A small model that answers yes/no questions on an image's attributes, trained from scratch: fusion encoder width 320, 11700 steps.
Rows from block 4 of the image encoder of a small model that answers yes/no questions on an image's attributes, named by matrix and row number. Each number is 128 + 32 x the weight over its row's rms, rounded and kept within 0 to 255. All counts start at 0. Numbers have three digits each. After the name is the row's rms in percent of the matrix's.
After each channel's rows are labels from the 100 images, of 14848, where the channel reaches its highest value: "top examples" is what is common among them. Only what is clearly more common there than usual is listed. The data: made-up road signs on poles. In brackets: how many of the 100.
# conv: pointwise conv (encoder.blocks.4.conv.weight, 112x112x1x1), inputs 0-111

conv.18 098:152105107115088157114152081161132189147146109093124098148133107138081132130132157105168133184107113098108117098095136069121147119132137144119140111149155121065087133136142119148160181086111148126148164149081086135123162131093158182112180094137161185124073069157098092155122138139130145144090179204152095139186119106122197153049193177166
top examples: blue rim (69); red face (26)

conv.95 101:175161118149094143124083108086110122172085123092142144136171092152090103154176113103169112164106150114125134104099125130099121109143114106101114131158111073138147135187164119136133091224115114130100156123094068133141110153110140086055075164087120135132116154110168176120035113147117158128136092240096137129146111121102154149150156193097
top examples: square sign (41)

conv.26 087:132103107201118133150175081125123110107096133151090157098088155084131135159129114109126210128148096152149145138123106087148128068087125141127163114137139167149207131132088153172121118137077165123113123211167098097109115121141108124113170149101094080125177142093146049114141111132135135127094109171115127071134119137152219137030132109152
top examples: circle sign (53); struck through (34)

conv.59 089:137167179153183105107115093154122153107140132127135174111171110089068097049163119148101155162134136162143120143152137153116091130140088084149139135074134175060095136154149083099097114235144135117102091092079083095195116153098138122111156122102141115172190131174158152101102101145143126098115106137183164103156131125093187120119130091165
top examples: square sign (46); red rim (29); blue rim (28)

conv.77 094:141131121093167148064071172107160062119109191120138141128143157136070147104134127115179227123207122115152105145065110130133108124096117082162143126135116100140147119155063125114080154100109179127153123100151123132132124081174133160154172130135166124089144081060085127124094050146146132133109123094093092117111130166117187096103140161151
top examples: struck through (48); pentagon sign (45); pink rim (37)

conv.36 098:104128174173136143116154139118118125147172102125105132130157125096106135133128151031076118093176159101145155054147155120134068180133136134142127101102164199127148125151108142163067136164104108106130129122123137122139128130178112162126150137095118092131090115158144103169117194102155129106102183229101190131076119067147121079175120171079
top examples: circle sign (75); black rim (38); orange face (25)

conv.32 107:122107155074167122080129194126128123135152117175074125149107118124088125106198126166121134157133152098126139147093109126110090115160113130110094090121137151187201107103120129153148114178166106101183073140136091119075168110139125099037100154142139093145156091159126185059086146162174086183150101085148119171095103163091118123168102098149
top examples: red face (48)